Rows from block 8 of the image encoder of a small contrastive image-text model, named by matrix and row number. Each number is 128 + 24 x the weight over its row's rms, rounded and kept within 0 to 255. All counts start at 0. Numbers have three digits each. After the name is the row's rms in percent of the matrix's.
After each channel's rows are labels from the 100 images, of 14848, where the channel reaches its highest value: "top examples" is what is common among them. Only what is clearly more common there than usual is listed. The data: rendered rooms with furniture.
# pw: pointwise conv (encoder.blocks.8.pw.weight, 384x384x1x1), inputs 0-95

pw.68 100:118111104124154112147111155113177132106129137099147111155132148141118135064089161103119130120150104136168199135126141118147110158112120107136088184121158117112142121167107144153159128117090133182130145162111134118118110117116118141135133129138130167040096132133116094097157140140170122162
top examples: yellow walls

pw.84 105:110127118132158123113097098142119147163138153174136125127101125116137135121112110125094123137096126126096140127120197113165118105148114127119160152086145138142085096110091106168143116110087106098122124180143158139157080103128132098095117107106102165128132100097121140140175135133117159095
top examples: barrel; largest object: barrel

pw.314 096:157064141130161168138133101119131138126147100145157163072145106154110159113095141133127119134153109102141153103113115116116136145135136107139111162099141106170114165140095139156104159120142158194073135157155130158096101094140093114127124118096118180094117109128142153115178124144134090104
top examples: chair

pw.26 113:139128128106144142106124107104130109133122186153108132120085144109117140111121162104080096138107120125138111135148097134115132105143128160112112147140151138065104102139113109142173117133133114106118101131091133121156110124138119192164159116107150145179094163092114145127103104140139163072
top examples: sofa; largest object: sofa; barrel; largest object: barrel

pw.206 098:118182140125094086123121101156091089129116140124135137130084104107139112133131152121109144133125130139124129125107132114142125144112140146105125143094109087107112092153108089155150102125107122126145161116136120119137102094124127179114147142059117118134121129079140147167114147131143125113
top examples: sofa; barrel; largest object: sofa; umbrella

pw.77 101:138092093120145148113104107130177075078109121148095144176109122161137132138155130144141149136136125144121140127110102087104130112123130140156152142121112055095148141139128091115161089133098140110117112123130166115128125122092095098118155196091120136088147102132117124124110075081146121127
top examples: lamp; largest object: lamp

pw.258 115:144138162116119130117123119090128137137126114163102137125114169164184102117123116169124123103149181161143099109125099133109178111113158170168132147137135119140133109138131135173143128109149112142126142073186090113129127134119098100098138149085138136094095125117123146113176093125143130156
top examples: trophy; count: four; largest object: trophy

pw.371 096:132098144151196140102115113157117099186141118119116129111115116214167094126134150138155170160097156116151137140128136145114148156125118108130103088093128121134186106116107143130129104136157113120119153122119120123142113140148096134118102133105136103101112110116161125128099133149132111137
top examples: pink walls

pw.330 092:121129111093146118084108160132133090090125155120129153143123137141126134102113101122127147119108141103130124114145116107103110165135123127127151108134125073103191099137144108130184126137113146124113142122098103136095136139136101131147117121139123083132082074104145108153118151092135158152
top examples: pink walls

pw.116 095:093120139107134153116116122142082108143148082172150153112109141155132159148150126151128161117166147164119122147119135165145119109141131179142130143132129149130129135144106137130134133129153111151161101133087124137172152094149089146109156116113137082147091117102089119114124150155147091143
top examples: barrel; largest object: barrel

pw.21 098:131122176139193141131113070113114113098149107079116128103125127127106099190141124133115122101141123144163121134114143116153119122142126120097170144101150123140152144084099092131132134094144122088142181135164149097123200121164125111101128142122132114102161114153153093120124145116127077160
top examples: count: zero; yellow walls

pw.237 110:137149132094100170138085118155141163115126131189150132098107131141134158182105127124123101169151154168148143157104135125139142150132130179172171156128159117105117131102120074096120094109130125130107112177121126101094112132114142138158140142118128117124128063130102151104203146128109079159
top examples: flower; robot

pw.326 104:150126154119094131163128121125145123142140166120115187166131143078110124152173108145162161179087157118116125107140110150145116141164128118152115097093118137119109184123073097122125107123111138148180155131124137116123130128117082121118109073086119087094124094120141160125107091149112134167
top examples: trophy

pw.280 094:096117130098147116135110123124121105121134207154090136130100169151103109081144088097121144131118136108094166097101144092106075161088167108102144107120109120076136119126120087090132067105097111091165114113127117134165101130145144117109116124217151097143137107113102121110135101135138145161
top examples: count: zero; black walls

pw.178 098:138125142102103148132154143109171113114147180106110147110138156135169127093122146119140103111143202116113124141136142156140118114109133129160120102123124138091094184088126163191131125151137132141160122080113138149179112171153111120138104136152153117093109137105144130118095130147141128129
top examples: arch; trophy

pw.273 103:155148095150146135144120143135144146154141121124158111155118130132117130118102153080125099138176138140113110123100120104163152146138148123144119142130126114151155155086083122089108134188121120117121128134104119085093105120110141117132098127133165136078138131138132099122117103110154143107
top examples: pink walls

pw.104 107:093135118132121141115137093114136125181196115138144148130156150116187128131090127136192098096117149143128155089144099105121113106096116083154135114146119134120137115099075099118185106126106126127138177141145125095160131174092138138123144131110119114098094113159097144123142115085148108129
top examples: flower

pw.80 101:144134085110184167102103153093122114125151149111126109138121131147115105147130145114146145087168109090147143124132114115107193125126150159131073127120129100113131152121112153110120109092134136149108105095139105162120145115097154074132125147062146098144118101105147064157192096146136098113
top examples: brown walls

pw.297 093:141139127119092149147137135105120140107153168118145106146116119121129094131124155165113141162155098137113146094117088148122097164116223147130172127113150127068144130118127111137119117128120129146141099145148109153138072173123165106138145150118129139148122106141091117169137140155086157095
top examples: brown walls; black walls

pw.50 101:136140135109096133135109119125083105102136140118096117124094111139174120116139085145116145114115144108087131144146151176165164116110131135120127152065095143110143192111140168078119099159157129127171111145134112096141100145138127158147126106132097135124196112166098163099103117107144133139
top examples: table; arch

pw.383 105:174159142114106158114138112128093108130158142157137171122147150125108132123145131153151082125119120166108132099122126097113138123118132137110122116096141140162140119168082106175175143130122135114139075077142166090153122120118176074126115132112160143133126134113107081127129149122123146142
top examples: barrel; largest object: barrel; trophy

pw.172 115:124132190149136137129094108115143136126125111128108117122152181124118091131139125144137159127109132103123155131134120098135125105134144129125129124136135107145131099110178088075152137144149133114115142109130111159117106087117138118092124172122134110126114122110125178156106193134130176119
top examples: count: four; flower

pw.54 100:127085147083111112150134134113149165144178126137118133108130117166150101108143124207171163120104138141150135074146094181123136117118110140116129142091099145140144128131097130126111132157103109104154155115103129120110128089126139143157128122077140162107146117142115139110149085128171141105
top examples: dog

pw.176 103:129144109145085154145142133101118127117178137121110163133113144079099109131116122166105129174159140171150148136095128112131106150149106126113177144085098112154158122135151100113131134138124099115073171103129117157096138129127149150126131108179129137102157137131125166120105101119096101135
top examples: green walls; barrel; largest object: barrel

pw.189 101:136133126116143132116156123153104114147144169149152107112136108100140149107127111083131164105139120139123131150108106070136126133144185140148139133189109101125099139145144154131120119113117179163106124151087138105127118132097126134128142128163087135110153132123113103192122134125138141161
top examples: flower

pw.313 106:160115147103135119136077107155111121111130172114144132119136114135124149076134127135101106165149147138121135105121136151115171150140140148125138125143118159148103098177081155164096106140145126155111076096117123093180088156144098163110153125082087120112137116128125142082138124098138134131
top examples: door; count: zero; black walls

pw.354 092:182104142079131155133183117125189143121141164141134148081149127151090172159134113111114117113105151153099130111129201172097139109126131115115145144122138131141136102118142129099118101136125081137145127145108152100136122163119162094138176156124114128137088062150104154115131111134146065103
top examples: trophy

pw.96 096:152109108111092160120129124120138132109109124129148124113154095138092136130089178116134159130127133154141096108135130111115111144190081156111120078141158167148134115131179078148123160183091105134068107128140105146116132162128151158133146127119134114161113129119125123136185171117112125123
top examples: count: zero; teal walls; blue walls

pw.367 098:116138158179133113123158125105110127143135165120101116124109150101097140115091131093137116107146102111158076101080095117047124080120128145167085129131105091100100115139137120163148145119169125141118142138105123120149119139181118103134101135141127114113113144123118083158105126106122135155
top examples: red walls

pw.352 099:188118155112140147100138112125191110121120130179148156123123119082121153146131105123113158121127151143149133084135099134132117140109137110116091166110096095051123129104098143110094149138141110167126110105169131115134108133127116179123097123118112118139080130136125127135135141092136148080
top examples: red walls

pw.175 091:109106166088168113154136115106096127190134138114117074140147108142143099109125095093129157120098148139106115111102113126099115112093117109152094073091109127091117124145171106145130141087135151173149054124145124159079083159154139170121116131158137138089159131147145107124106137169162087111
top examples: window; count: zero; green walls; yellow walls

pw.120 116:147125112086129129131087131146114101088148123149143118127104125109146148083114122111140142095100127094106101095131118125123139076131100130143108108099111109043163159139102108127121103143098134121133129176109128162111115107142126192142106133125142113142106122080130169164134106075165091113
top examples: chair; largest object: chair

pw.19 094:094128139175136161084182072128160144127096121127090120116126134140110117111156149153122078075118116111176101156102089093075139103131141155114118147127122121136131133130141151124181139082123127120128122124124083143134128142135149168083155148110132168133136139126097109143149114129143120093
top examples: blue walls

pw.72 106:176130168123109131186139127147119147105140150142158097103137096120107090112094067132106125114101123069110131099158137127162160144140130131161110145167124178094125117163162139164142119123132136151111144100161136121142123129139131119165106136146138132158121091126142133146117101179093135107
top examples: robot; black walls; largest object: robot

pw.254 104:141058135167107136153124133161152100142103159141158101117156135152116140141140139142115107147118134156126120147077144162152150122160126142142130107122125138108129146141141130131096159162157092137151114123074159144137071122121139150129106129123120116151130114149140104161101077095113141130
top examples: lamp

pw.170 105:141129139141089161121102131102113156107122145158072086171124186176135151125098156117141122079115106175169127098121124132136115119114116116166120149138115094101126168148102094166139168116092139126128125081113135130130162100118142168121104123143152124147142110118140106109115172140077089124
top examples: robot; largest object: robot; barrel; largest object: barrel

pw.162 098:139133125192125123149133131145097111131102139173107122135100117118139139091109111123123133074110144070144131123157148144112132122138148118133148147146149092116141137130220113136135141129101084078146096119130150147130102122109111100113104124139127170134121113115112160142099128137130137172
top examples: count: zero; black walls

pw.324 094:121092137111126175159149113085140094139137145099112113097128153113159079156114162088082154152098114151122149130150118128139147132130131142090097167120145134146169149109113088129129127190133150096140115089169102151086151140100105116133119142144158168079155095111114101097166128101124123053
top examples: ladder; flower

pw.228 104:103118158142159124132108123129152133096074144131121136115113143130143106168155141140106160098132139128088097119124151118144145139137137134112142134129124091141139153069112163081134163162136111104152147135107128137164118116166136115128157076136126122117111117097114167107144137140184177120
top examples: barrel; dog; largest object: barrel

pw.370 111:164149140080113135128112101127110154111112172132086163135119109126128155112137172094122145104111096123118105143145158167130131127119145108147122128092128105092117041105109122110137160072101111145159140133096121150146108194150125150110156131106085099139103122127136117138159163143093097135
top examples: table; largest object: table; arch; largest object: arch

pw.148 103:117134089068106165157128103130174142148107113103106161106143128181155129047124125127126102126155170139063139138160130154120122119152109116164186115111127142132122178122068128100119132156123084127156100127120129176084144136127123075146110101122122112137097082129131094115172092143153152123
top examples: lamp; robot; flower

pw.177 102:132169143159102131135102116072089118137130142133094114125104121128109120165095122131141099150141193156132120124140121158156100106116165137132095076121163122131129103120181108146117169099135094153104117150143138109146168115083116149134105157153124112108128158130142144106091174118142133073
top examples: window; count: zero; purple walls

pw.191 104:121110144129142120141108155118166140102141154120076118125131116097134131141147150124164120120111127083116171162111162159103151124103079139164126130122115125085133156089091167160130108147141110085153148136118128131121121136113123079157134089120204159114072106139132100147125079174143115146
top examples: robot

pw.139 088:135153144096133191123105111104142122128163144137140133170102155110159112133128125112159127117109154131146069119113117143125164068130121108094099095095151121107173119109126138112119091102097097144151147134149131118136121116140125093173127157107126110151094092085082139098113119156149106115
top examples: yellow walls

pw.209 094:117063103125123183110116152108147133114160151108145107157135112138170135102147147093164140111131114102119146133084151147134141129130088095115173127141099114110101080119097125138105146104127126138076146129122118100160122177103176141128162123105062142132095129122115109130166093141109146097
top examples: robot; flower

pw.51 085:143101159099095134119148122144139109169133110093164152123125118112130125116116135133119156136091122150132106177135154105121103149154142101115185115113129150116103133096112187115145085131138132139130108144119124121113135116133139066111112163160076111148109121145127140151113126127111115120
top examples: door; count: zero

pw.231 095:138128094147135140126142090102137136109125144105145093151090168145137132149113127127111143124113104131113159125109109134097114121128136106120124179093095146196140124118098106111115110116118125141130113090095142141172119143125088143115130105125164150121131133100098122126114123134150121073
top examples: red walls

pw.24 101:121118126125148113123159115099122119123135123130092168138088157116119208133135125111118119157111106139120118159104126115115121112144171129114124162130140112129108144114097121135120155081119112105138164151103129095111141096109081158114123143132121143115112097126139141155095097103126181126
top examples: umbrella

pw.278 105:124173206158104146132103127104132128118151108080103167115109086088132110131107155095111128094075117096094101139113150097134125135128110130163147101128120118107143127124131132141098103121131075141160121112093132122128138167127099127109144134097134122123136123099115120127107128173123130123
top examples: black walls; flower

pw.353 100:122153093087134119088083128124114140171132137145117150149153107089116117166148095196131103135141119077181124136109131100103150145112121118153112119097110147093121140161137124134142149084177145106157136140146114112154125162140103143109166125149095149133143129134117118119150124154152147109
top examples: yellow walls

pw.363 104:098085172108178141146153107110131132159149167121104150139122093106130144151136170098145163117107120162144171135134129132114156151118097095149143111143128117161110101108154126130101110111169112122100111158125126144126169129135116130167105161136108126198144081102148119115161133100133156157
top examples: umbrella

pw.373 110:120119134100096148172104111115176139149108142132078130113154119093116126163122108135144122162100130134073142108135116142124105148164107166146150101116167085133129144122176140137121153154114086088160122105132139166135055073154105142135127117128125136119107114109121112129132130116131143088
top examples: count: zero

pw.221 100:098128107143153126153159140163109135144126135153143105147149101167138108181128122162137094158145129139184160106160173130114095113084071177114121133125120162130132127133124135093117108136149119114129109123135120140140096117144110104142123161134075125125132137132090162118167108135118169127
top examples: arch; brown walls; table; largest object: arch

pw.269 097:118084159096166144139128095107119154117137140095099135106104135135140158153072102107147105094125133099136138150141098111145134126079121096160145122090130114131124127085119121175152112158125124102152135169150179138136084146154112102114123142110168090087112115114096154139137096152140100141
top examples: robot

pw.115 092:132116137132098135136108144101124109119168127144158112129105111101135138140090115122126147117099061124157095146126151116173096091127140151097144127117148136131175111105113161108160103119144176123126114091162126108171112112115183172128146181167138120105111130107105175122138141138132130174
top examples: black walls; count: zero

pw.102 094:148076106126125154121144118090112118073146160108130150093094149127158138107109170109125126156087137118138114137055120119127120125101108116184079172112153148164119134151113132098151121133139163105135157169077113105129170161111112133097101133148165134155142160128137127108091125128141090147
top examples: red walls

pw.145 091:123097142183116102135161126137092137176118108123137140083108144129083175086120131139131131108106164122123186118142111127100117140136142127133125135128130174149135152142161163113166162159155138158118117148112135085130091091126129118129117116114148120136107149093130120119121132139127132185
top examples: window; blue walls; teal walls; wall colour: green

pw.331 109:122115158121123149122136109116119129149147176157144133132136149159125111085120171100138132125142086123110128188131101143095114177085151091182102133154140094140153107127122078138112099106104140109105085149162143165136116181152149107114104106156076106159133137111131128126151130127118123134
top examples: lamp; flower

pw.146 099:110157159111129142141172149155103157123129120143149105086130111133104125126115137131108138147109144106114139118124158133095132110135120152155150149126103159116149099115121110111121111143140129101140104133132164130145175081134116163107127142116151116133125074156142129145158093126115132132
top examples: umbrella; largest object: umbrella

pw.157 105:144134091152091106112092154098149103111129145093133093141120105132112092087112171125114119114142148136143080079089099126090142136104121086136145152146149121119161150134130171141113109141128134146114124117114119164110119131080114097096113182121117134118092140115129126118108170158130147108
top examples: red walls

pw.90 107:131103152116126124129107152129106164179128149081131123097094120189106126093145137127110152139155118142159146146110151118132139130128140147152123134172143159155098107113116113133130091102125162127118143132104170119120134114104116128091091101110161105109134120078149142145117161119147137122
top examples: lamp; barrel; largest object: barrel; largest object: lamp

pw.347 104:103133154109131115158145119138122149151078117119146141132115099134136201158136118133138107134099093084148117194112160128087112150141096118132158132101144089147162115131088105154133172092140142053114139150145140120148149100144118139119105203099135125153100051134151148190107081108130079133
top examples: flower; lamp

pw.140 095:135169126111138103192146101125125146130153159145115143137074146151109114129131124096133090172079121123139116157149127134115111139150121118143108166127106118147127160099093117113115120123122118192118151069127140141178123127101159094115132131123148120084142136165107114110133106121062121122
top examples: count: zero; white walls; red walls

pw.264 097:097159122187128127141150170134136116126121163104149121157119090132173139128116125119141144127130187108109142129155138139140108106118109128121114140129147139129129153113113140144143123075071177127154116099121122137117132116119124121126144115133126131119175111076119118140225147120113136174
top examples: arch; largest object: arch

pw.216 102:133082093119167147143136119101150121133152151158079168109114096118163149108145136121126119097140115102121155106099136078112134110148171111114132124108149145122155160153116099123157115128119124106108114097111150112090101149110158149140143138156137150090091109069111090124127113115134130113
top examples: chair; black walls

pw.317 088:116118135143130179136138120126155143115117106131158085137126103112111155136121101116159157089116065120152105161133116175162136106139149102154112123131143119159131106145110105089167127144123130108122099120146146145158135137106110114180105111130163111110133127180142122121122076165090115136
top examples: flower; count: three; largest object: flower

pw.223 110:126146122139097146134113162099131161154151162101129128122102132146123073146143105114164119102083110075103139150135124128103114139133156117124122126058155091114133141132152113108110139127159145091124131160109135115146127124131124082196124183126129140141136098108133098127113140124120131124
top examples: white walls; window; count: zero

pw.152 085:133089112106129106137132116142109140093108158119134154119119133144100092111121132114180108095120092116086167121145145130145100137140114127161153097187189168106086155116116128130133095168114148171142086095116198146110169115141084117169122143089127098130089112063090166118097119116109152143
top examples: black walls; count: zero

pw.38 102:111141154111122148116150177151102109139118121104124123168163129136132087145116136159112160091126096132103156142120109092146093079123114152078153103128120119159116116094144109111119153143094125135119142140118122136117119104128075131121124135081093149126125092132106105149123093100111125158
top examples: green walls; flower

pw.345 109:140103132121110133132136122139117172150129125121106122111129123156111167103167127124093150179106144092103159160116116089105149110143127116164105092143155158152149123124109107134134119220130149123103167176114142142109208135136145128147135129125104156146113140077132163109167102134121113065
top examples: ladder; largest object: ladder

pw.243 090:123133141125121090157101106144148141114149133100121113143131139099131115157091142078145129120162151123126157099145141139131149131090098090110097124084162130087108121139113130160143106115184132083138083093119150125125121105133148105090142114087146107121133125127131118115130122120113096152
top examples: door; count: zero

pw.60 097:112132092144170127101185144108129127156137143149140139142119157126148145084120124106144120113148181120102104130071110104133100075097145108142130119090112101096141177118154132113150087160152150173132110087064108115147170133125124135129142143161096115180114112134115124106144116131133125114
top examples: arch; largest object: arch; count: three

pw.49 116:153098111137175226095143126119115132133130116141109131132094126144127147141083103116126127141113136143096107134148166119111120122126161129126096148096138146148143109187097124086144121094113103109131123102129110100145124136126138145150112134117094115091126133140108069106135106131164119108
top examples: sofa; largest object: sofa; largest object: barrel

pw.272 102:142146108117100140111112117133177099150081115121131117131119094121095136128089135133098140040157098096112122157105127155147142118102077171090137153099139131139167121122109100131091192109146090109098111126080127121088137151124108123131099145137133142131180115129115132085192120112096118109
top examples: robot; barrel; largest object: barrel

pw.134 104:129153133083175110125120110076110092123112149120136105132140154115116122102145116098121124185162076106112096154118113155152106148121124148167126120118127140127099132141145122118118128096157148104132105144083107106105123125116122085168114101096123133101125105126123096162162183127136120129
top examples: yellow walls

pw.27 095:136114178131133157101151190190127107096144092165155095148125114128139147159105170107128107084096139131098144168162140112155151098128144125154135125120146148138157143107163135129131155131132139126125142122131161141103102112142143127124131163137141098090107163095181116162127125141106174102
top examples: pink walls; black walls

pw.238 090:150158155108144145106118114122114102157198123112151105075126154135089142138120138100154140116097132133140114155113138112153116129124126114176160144155131098152126132127114120159128086083141143117145119144127142112117112163108132187146183135106141118090161116130162138137143138135156143114
top examples: green walls; robot

pw.154 104:189136137147104130096105101103112137103165129154180157108133166159143143139125128102168158127127175105174177130115112114154118121185190111139130140152127156100105127100123126093143104134146116066178143051151134143093130137124109139141165143144140125118137132113137099150126133118082126099
top examples: trophy

pw.4 090:073150128165153117088101103111117145148123162127083149139169111117179169129127102155155146138139113124113143147152127154140126121101080132143098125107123125123137178128119169054112140115148173150153133100120121118151102114103131180138126099137134147103122086135139184128146118113186118134
top examples: brown walls

pw.100 102:166107165104117117104120138125135090170120144115158151131133113153127091131124127114138114140145133144079153090125189111123143146109139119135156108119140108113151153147122113112140134110075129117107118136153148139091091096127138089118149074089124153087107134106123166094126107116126122130
top examples: trophy

pw.350 105:180109132135154119119142104113080124119123186138139135123097101115127144129119145103136129126132090100099122137089128118142095116114140136081113104171128096183155099136118115133132104127114080109146104161089168114156102126098110131113133128077146113207128117133109159135142094120123138104
top examples: dog

pw.197 110:135122134126104114118163128100126146181166157111139104147141131135126139127132175081142109096106142105111080137124203112116133125132121116160146110077136128122092137077152150135114121114139120137142101118095117163116150184129080111122126100113124132096140118150123144092109129140115139102
top examples: robot

pw.202 105:123110129090149152143064094128114185111131123166135166129128160085163110128139138144134122093118134145117138046110143109094132085165157137113099147094119093140173125128131107117105151145149165121139149135163104143085147113132097152148119095116166106101087166116137134173175139108131166118
top examples: window; count: zero; green walls

pw.224 092:149098162135130112136094132094124101129108132142151141132088120145122080145137107109151119089154151153110126139136173091112144090125111122096164135129120093125107145105129110100088107149133101129120173129145109099110147144185144099119133137101106103133070144091132066134189120170113148125
top examples: ladder; largest object: ladder

pw.359 098:098152123143090111151115115124123122114154106144114108145126128121123107188173156124123112121162125075155156120142118162146129154124147133109154149093152165120101145126143111148063150109142115107173093104176133124131116121117145110159130151093142125121105128122118140136135112162180086095
top examples: flower

pw.92 109:103131162097132125110153119157101123162085137122134113169179083131131110142176120094126099148116113145133118120125118156141085117146116090078174149128110117131138099063096178127127172107100114127164125125184112091140142147092118098144131126173126076142101141139114134155147086156123129116
top examples: yellow walls

pw.160 109:151135102100130112160119131166100149120103126150145110091136164111106170169145173118130151107106152151131101165138131160141180112114116125131120115117145104142100142127116126089156097155156115105107144118124097156093107135122132141142130076169106138161133136136148091133166136124101095139
top examples: trophy; largest object: trophy; lamp

pw.248 099:121138131112125139125120163172163143097131158189096128174132106134126150112142136150145147152146144151136146073146124128112156112102151162191156128163123128082122105099121115194157165132090116092108134131109095145124143083103145107096121146166093153112126152135124080115102124071095124137
top examples: lamp; robot; largest object: lamp; largest object: robot

pw.232 102:106133126145102140085148080158136138100133101108144097140133099144109132100139116193102131159086119153141120112164152114085125097130163114152162120125149142128136114105105130110127122121128144161128160163129113110115106115134148144153121144113146132134146123142167162105136106156129127128
top examples: brown walls

pw.315 102:159170134116182127108114103113131112138112115130155142151125116111158148142084152109133126121121162100147174156127132159135080117102123104178116108102088108078143108099127122156153084084143110121108123146111095151121129153110120154111154123122161109129133114124155105119115094103149159124
top examples: umbrella; lamp; yellow walls

pw.327 101:130146126106150140159166120111135149134078144172120096177112147096120102141131154133131095109142150159152098095158161129148111160139097132136119096142126082118124105134102100110150120091114119137130189110106161129121203146169141151129086109136114171137130150138115122120165144116159118130
top examples: umbrella; lamp

pw.262 084:123145119122082108158183138141122096090160134113117129146137150099113120164134159110135155108114126113153130132146129117168147129117116172114129151127120135132115098109146148140183119157147121107141127138093174080119100098152130122084166144116145113170151131112159136105132095134133095122
top examples: black walls

pw.85 097:140143100100125126095146121119100092139120125123089119147129115203141116149128142126097090148145136131133142111124115153125123122122104153085117141158149149078162145113143103117127086123166134110110103108095109099105117142155094170118132164139162122142125186078132162116126139168138090147
top examples: barrel; largest object: barrel

pw.234 095:142120189114162110146140129095098104091162130105149148152105119140101114148090106141110096138155134088111121140094108131113100123129121109117086121133174144115100121159134135140132116161104121141135119123101163126123166115134091114130152163086107081110118155124111147134131074130118129136
top examples: white walls

pw.9 111:131129127172212111150134122155128137136103108098172142115098118112133140118120157084119164090134105087158136104152110130141128119150110159129139116134170113132120099154048132121103122132112217109155183184088131161163203097140100137119095126091094133080137120097140108141161137107138137158
top examples: sofa; largest object: sofa

pw.12 095:132127135087098125142099107128159112126149174129111148164116161125103155070118126100119140125157145141105153143093137162127114122127120127125080116125148123036161091131129118169108154131144136118103130149138130134146082097125136112125147098096157116095148114113088119154133132121135095143
top examples: sofa; largest object: sofa

pw.204 099:147090129119124146123147122129124193096096132125120132120133171153127171092137156127160156147122158130117145121144133124147102141118116104164064178123146129079109124126162102092139098155144094123132111119146112122110113179145122157136121124095127106117137128132123102127150159156122095153
top examples: ladder

pw.323 093:117093146137105122104143112113149134174138115127081133150128139112082174113114132193129124132090093159135113200139164103098108049117125166120160071137149101150125083132126141136126161115110157134145098144143095111113108111127095085125111115092129131149111145094158156161125147127114144127
top examples: green walls

pw.325 114:137086165115146126124124104183091155122106130144142122126150151076149127142144162106103117087126095134130135069183132104102134119131124118102071117142146144091156135073121122108140128105067142148120201134098146096176143136102094138113137104179134116130135093106129118139110144082120096137
top examples: black walls

pw.97 100:136125155077143111142110152164137116141141197112135111145100131146162110115146096129144107167136108101146107136098141117120123150123098149124153162127114134141152119117112094130112096117090105139147172098114153120119151139122112133165148128131122115119095128111149141158144147133133122134
top examples: brown walls; count: zero; black walls